config.toml
model = "spectrogram enhancement model"
lr = 0.0065
warmup_steps = 1360
adamw_weight_decay_other_params = 0.05
Rows from block 3, named by matrix and row number. Rows with one number belong to one channel. Each number is 50 + 12 x the weight over its row's rms, rounded and kept within 0 to 99. All counts start at 0. After the name is the row's rms in percent of the matrix's.
# convs0: first 3x3 conv (model.enc.1.1.convs.0.weight, 192x192x3x3), inputs 0-15, a 3x3 kernel for each
# convs1: second 3x3 conv (model.enc.1.1.convs.1.weight, 192x192x3x3, transposed), outputs 0-15, a 3x3 kernel for each
convs0.90 102:51 70 58 60 66 57 66 69 64 46 33 43 62 45 49 55 32 43 51 65 60 56 62 58 39 47 50 33 37 59 57 40 56 36 41 53 61 55 49 53 55 33 36 43 27 52 66 55 56 56 52 44 41 32 63 50 32 38 40 28 63 46 51 48 55 52 46 43 35 57 53 52 43 37 42 49 49 52 55 50 50 56 60 41 52 59 62 80 88 65 82 55 40 48 37 26 62 42 38 40 42 27 58 44 44 61 64 58 56 44 45 49 42 47 55 61 73 35 31 38 28 22 42 46 39 54 57 42 44 47 56 68 47 39 51 67 55 51 50 45 50 53 47 53
convs1.90 098:50 78 78 53 63 57 56 74 83 37 37 38 35 38 42 70 52 65 46 52 59 43 52 65 43 55 61 31 45 59 52 50 44 56 55 47 57 66 76 53 44 49 30 27 54 60 48 55 68 39 45 66 57 36 48 54 49 43 37 43 51 48 42 40 42 31 30 43 51 43 36 48 43 44 46 38 38 31 59 44 31 66 58 53 42 58 67 46 53 60 43 42 39 72 65 61 61 68 70 50 55 50 60 52 48 29 39 39 49 50 60 48 63 51 65 58 38 38 46 55 52 52 51 65 60 63 51 54 53 38 49 54 42 55 57 64 65 48 39 37 57 77 69 62
convs0.91 102:32 68 42 46 59 50 56 54 53 57 39 58 50 40 56 40 46 61 41 63 65 50 48 58 59 56 57 40 57 60 49 63 62 41 53 52 67 51 48 63 55 52 52 47 51 37 53 36 31 39 40 39 42 59 35 66 60 19 49 56 32 75 78 53 48 60 31 39 43 37 61 59 56 47 52 42 34 50 51 43 60 29 50 50 26 47 47 38 40 41 33 38 42 51 56 65 84 93 99 48 61 35 43 44 36 71 48 42 43 43 61 50 49 61 37 48 59 54 25 42 47 36 44 47 39 53 43 42 60 42 38 53 36 34 56 67 42 57 64 27 45 63 33 50
convs1.91 106:54 49 66 51 57 62 39 37 47 40 46 58 39 40 43 54 54 41 57 64 53 49 67 56 41 65 55 43 37 38 55 45 35 61 52 43 30 50 32 35 53 41 54 55 43 35 39 51 54 47 45 65 66 51 55 51 40 31 55 37 32 47 43 52 39 49 58 54 55 66 71 52 58 52 48 61 56 63 62 63 77 62 46 53 53 37 57 49 40 74 25 31 34 39 49 54 39 45 55 67 53 46 52 23 43 48 14 39 20 46 43 39 42 48 46 46 48 70 66 73 61 53 53 62 58 65 56 67 76 46 49 73 58 51 68 64 50 37 65 47 28 61 59 54
convs0.92 102:63 46 48 50 31 49 50 31 56 53 48 39 56 60 45 48 58 46 55 50 43 34 37 47 46 51 45 55 45 51 51 51 51 55 51 62 32 29 26 45 35 42 56 49 63 74 59 50 40 44 43 63 72 60 49 51 56 43 45 41 36 49 52 61 57 33 31 29 39 40 40 60 49 65 69 54 51 56 47 50 54 49 47 44 49 34 35 56 55 74 50 49 46 37 29 34 42 43 45 24 29 60 27 31 54 42 26 52 42 49 37 50 60 57 47 64 39 39 39 39 46 43 54 36 43 42 45 41 39 51 42 42 60 57 49 29 36 39 43 29 44 35 43 53
convs1.92 105:56 71 63 47 56 59 38 57 44 73 52 53 52 58 62 76 84 64 48 31 35 51 55 54 47 43 43 54 50 41 51 48 42 68 63 57 54 59 56 64 62 67 71 54 62 70 57 55 53 58 67 54 57 60 41 25 37 32 34 54 61 55 58 63 64 50 65 67 58 49 47 35 34 64 66 43 46 54 28 42 54 41 35 50 51 41 56 39 56 46 44 45 35 57 61 69 62 75 83 70 72 59 28 38 48 52 48 50 46 42 35 66 55 41 32 36 21 55 35 52 51 40 34 58 36 37 48 57 58 60 57 65 52 50 62 31 52 64 70 78 81 48 57 68
convs0.93 107:55 60 51 68 51 42 61 50 44 38 28 43 60 53 49 62 53 32 56 40 42 64 44 59 66 50 67 58 42 41 55 49 36 39 47 40 51 26 26 65 47 34 50 45 50 52 43 41 61 48 41 57 42 56 37 19 35 46 28 44 41 39 45 72 48 52 68 44 50 44 46 45 49 43 31 58 58 47 45 58 56 50 61 52 61 60 67 58 56 60 50 47 21 62 53 35 50 66 53 63 55 59 64 54 63 70 63 73 36 45 39 47 51 49 37 44 41 43 71 72 59 65 52 63 67 61 42 62 59 39 54 56 44 57 70 56 57 58 51 45 48 57 44 46
convs1.93 126:73 70 79 40 39 43 68 56 54 51 43 43 35 46 52 71 73 61 59 35 29 56 39 40 48 33 29 53 81 85 38 76 73 47 60 55 63 66 60 38 42 53 31 31 50 48 37 39 36 35 40 41 57 42 52 50 43 52 50 39 53 43 32 54 51 46 49 51 35 36 52 40 54 37 42 44 33 56 46 41 59 44 32 31 51 49 50 39 35 30 44 41 45 49 44 50 57 56 57 37 43 43 36 50 46 42 55 44 50 45 40 58 57 60 36 36 41 63 60 51 60 66 57 63 69 57 40 52 66 51 61 65 47 67 71 50 42 55 47 44 50 56 46 56
convs0.94 103:34 47 44 63 47 57 75 66 55 50 64 48 44 44 44 51 38 38 34 39 34 50 33 25 53 48 44 57 63 49 62 60 44 45 56 52 55 63 33 31 33 38 51 40 51 43 38 63 45 49 36 65 59 34 46 41 54 44 44 44 46 43 41 27 41 57 41 27 54 61 52 30 46 41 33 35 36 38 39 38 39 76 57 40 60 56 58 46 63 46 51 47 55 48 64 48 22 37 26 34 49 53 48 61 55 44 56 59 48 34 26 56 40 47 46 53 72 46 47 59 47 50 60 25 64 77 40 39 52 44 42 64 44 42 60 66 67 29 49 51 39 52 58 52
convs1.94 090:49 46 58 33 28 45 48 40 54 47 39 34 39 48 37 66 75 65 54 68 54 68 56 54 62 60 56 44 52 57 43 36 46 53 46 43 53 66 59 54 63 60 28 50 58 61 37 48 39 41 46 29 62 43 77 70 57 57 67 58 37 54 63 36 67 51 34 60 45 42 47 46 30 34 44 51 55 65 51 68 59 47 42 42 41 32 33 61 39 33 82 87 71 39 41 50 37 48 45 62 56 52 43 46 55 26 41 55 32 26 43 40 39 59 45 33 50 66 48 33 46 60 46 37 66 51 52 48 45 64 53 49 59 51 39 43 49 56 40 48 64 55 49 55
convs0.95 100:63 68 58 56 68 59 51 69 61 44 27 39 61 53 54 62 70 50 59 66 61 50 57 63 41 52 54 64 73 63 32 47 44 18 46 40 52 44 60 58 52 53 41 48 58 30 52 49 51 53 54 52 60 48 52 68 59 46 56 46 55 53 43 48 57 51 51 54 40 53 64 51 57 57 56 54 49 26 42 40 34 56 60 57 53 44 42 47 39 36 71 67 68 47 39 46 48 49 54 43 45 47 48 57 55 42 47 21 56 67 48 48 60 52 34 45 40 53 46 48 40 48 53 45 46 55 34 32 33 67 55 50 64 67 47 53 54 62 42 43 50 52 52 49
convs1.95 118:40 36 41 43 28 33 43 20 33 68 63 63 52 49 47 67 68 43 55 47 51 41 39 46 48 49 51 61 54 59 63 48 49 52 48 47 54 49 50 65 68 55 49 68 57 46 43 29 47 56 47 47 62 50 44 24 44 63 37 50 45 36 45 59 49 37 57 51 50 64 58 48 54 45 39 76 79 49 39 44 37 57 61 55 74 63 56 75 61 44 43 37 40 58 63 64 39 37 33 55 55 53 38 41 44 49 38 43 62 57 59 59 50 66 45 21 41 44 39 47 48 62 49 62 81 58 74 78 68 56 74 54 32 55 48 42 58 59 44 56 65 38 54 50
convs0.96 111:49 65 51 38 45 31 52 51 39 49 40 21 58 59 42 51 55 36 54 49 47 50 46 49 59 56 45 63 64 52 61 68 63 50 58 65 59 40 54 57 49 58 46 36 36 60 51 60 68 49 54 73 57 51 74 67 64 28 33 46 45 42 51 69 63 60 45 44 57 50 45 61 49 54 61 47 46 55 32 39 45 52 44 23 43 50 36 34 35 44 31 22 16 24 30 36 39 46 50 53 40 47 51 40 46 61 47 44 56 62 61 51 71 58 51 85 61 50 32 56 46 40 66 43 49 91 51 47 62 45 39 46 33 39 48 36 29 46 43 40 61 37 34 57
convs1.96 120:48 40 40 52 48 51 41 47 56 46 45 55 46 41 49 48 53 65 75 66 40 70 57 35 84 48 35 51 47 53 42 39 57 37 20 46 26 30 54 35 40 55 39 51 65 62 45 51 59 55 52 55 68 50 60 59 63 53 43 50 54 46 36 53 64 47 58 69 51 60 58 42 50 36 41 53 34 46 57 47 52 35 62 61 41 52 47 57 49 42 37 56 62 50 66 65 51 62 52 34 62 55 52 73 59 42 68 62 43 34 41 38 30 44 29 21 40 42 58 70 36 64 65 40 71 64 61 63 53 56 52 50 41 37 36 30 39 53 34 40 47 32 35 40
convs0.97 105:56 59 46 61 43 46 50 51 53 37 62 63 40 50 53 50 45 58 72 48 59 54 53 63 45 64 65 52 56 45 43 43 33 63 50 37 63 53 43 44 40 64 43 28 53 99 13 54 50 40 50 42 50 53 36 63 55 34 49 58 67 46 75 39 96 34 45 53 54 57 41 64 55 46 43 35 46 45 50 33 61 46 51 48 51 39 40 61 51 50 30 50 39 43 64 42 54 62 59 52 43 50 43 41 50 47 49 48 55 62 53 49 44 58 56 43 62 47 53 45 52 48 43 54 67 52 62 62 33 54 54 37 60 33 33 62 67 42 44 40 42 38 52 40
convs1.97 102:52 49 59 48 46 50 48 53 47 38 64 51 39 53 54 52 39 72 35 31 61 53 39 61 48 41 70 43 60 17 57 63 34 77 60 39 38 56 60 50 55 61 35 45 55 50 19 78 49 33 11 56 45 12 64 49 62 42 46 39 52 30 41 45 54 71 62 53 75 55 45 60 68 63 66 61 59 56 60 58 52 46 75 63 43 58 53 35 44 49 44 45 70 51 42 55 42 35 43 39 60 64 28 54 60 44 56 56 40 55 42 38 62 35 52 69 51 66 52 54 52 52 37 39 40 30 63 70 64 38 53 58 46 40 39 38 49 51 38 37 44 49 36 48
convs0.98 093:58 72 77 70 78 78 53 56 48 52 48 48 57 48 46 59 47 49 48 46 53 46 50 57 50 49 58 43 37 35 36 36 31 31 26 17 49 43 40 32 33 39 31 36 42 55 49 58 54 48 59 54 45 56 68 66 66 52 50 48 65 66 70 39 33 47 54 55 73 47 48 61 56 51 56 50 49 54 49 56 58 39 50 56 49 57 61 43 46 46 49 47 50 40 44 57 80 85 86 48 46 53 39 37 43 27 22 27 42 43 48 43 42 45 49 51 53 73 62 61 60 55 55 55 56 61 48 37 32 33 36 33 34 44 46 53 47 42 55 60 53 45 47 39
convs1.98 111:33 35 43 42 37 37 35 37 34 55 53 58 49 42 49 47 46 51 52 50 45 34 36 41 53 49 54 35 42 47 29 38 43 31 32 29 42 51 52 34 45 45 48 54 52 58 51 49 42 40 39 58 59 58 54 51 46 48 52 56 48 47 50 46 44 42 37 34 26 40 37 32 48 45 44 49 48 45 43 36 31 63 63 55 50 47 32 46 45 34 25 15 11 38 36 36 26 34 42 64 75 70 51 65 70 67 83 89 62 53 45 59 50 38 59 54 46 40 43 45 50 53 48 61 59 52 57 55 52 50 52 50 50 53 51 53 50 52 47 48 53 52 54 58
convs0.99 099:50 47 48 62 51 34 50 54 49 53 65 59 35 52 55 37 39 43 57 46 60 37 37 45 44 58 51 69 62 69 47 48 36 48 46 25 57 81 76 67 84 61 59 64 40 62 33 75 43 52 42 40 54 50 30 51 39 58 63 41 54 49 48 60 72 32 48 57 49 46 51 47 55 53 53 58 60 53 53 58 60 68 52 27 52 41 45 37 24 29 54 40 52 61 53 44 47 44 55 48 59 74 47 72 51 41 61 39 43 45 43 39 53 50 51 55 46 56 56 73 51 52 63 54 52 67 57 60 35 56 60 27 68 65 34 66 54 46 45 38 33 52 56 41
convs1.99 090:30 33 52 53 55 51 71 60 58 52 71 57 51 49 30 51 49 56 47 45 60 61 57 48 53 50 53 61 39 42 81 60 50 73 54 48 35 43 36 31 42 29 31 37 27 58 39 56 52 61 57 76 69 50 65 48 66 54 60 67 44 48 42 58 47 57 56 34 39 40 44 41 41 43 34 34 51 31 52 54 33 60 68 70 60 46 53 45 46 47 49 44 50 48 37 45 45 21 32 61 50 45 47 49 51 44 50 62 51 19 39 63 38 52 59 52 48 44 86 69 50 67 44 52 68 53 86 68 70 80 57 49 66 49 35 38 51 61 55 57 59 47 44 47
convs0.100 094:44 54 31 57 74 60 49 71 70 39 51 53 21 38 46 37 46 53 40 45 21 39 54 45 36 36 49 42 45 38 36 48 50 40 58 60 44 62 61 37 56 50 52 60 50 67 59 42 48 46 30 48 41 22 32 59 54 19 39 39 36 47 55 22 58 50 24 54 41 39 36 47 38 47 56 37 48 56 38 52 59 52 46 48 56 57 55 61 59 51 18 26 46 37 39 41 52 51 48 50 26 32 51 38 34 40 56 55 29 44 67 39 46 64 60 31 42 47 64 56 42 58 52 28 34 27 56 59 59 68 60 61 62 48 45 43 56 54 37 57 49 39 58 55
convs1.100 083:48 49 49 46 63 59 45 38 51 61 66 75 37 27 43 50 32 37 46 56 52 27 23 38 42 49 57 39 65 51 48 61 46 36 45 29 41 53 60 45 51 64 57 54 56 51 56 49 44 47 38 45 48 43 54 59 66 47 33 51 53 36 42 57 45 47 58 42 61 53 26 54 47 42 52 37 28 33 53 44 38 69 72 46 66 62 51 61 62 60 51 53 62 46 50 51 42 44 44 38 52 49 48 66 64 34 54 49 65 51 49 56 38 44 50 36 41 60 63 80 53 52 59 51 51 55 41 40 36 58 54 37 65 60 46 55 59 59 63 73 79 58 59 57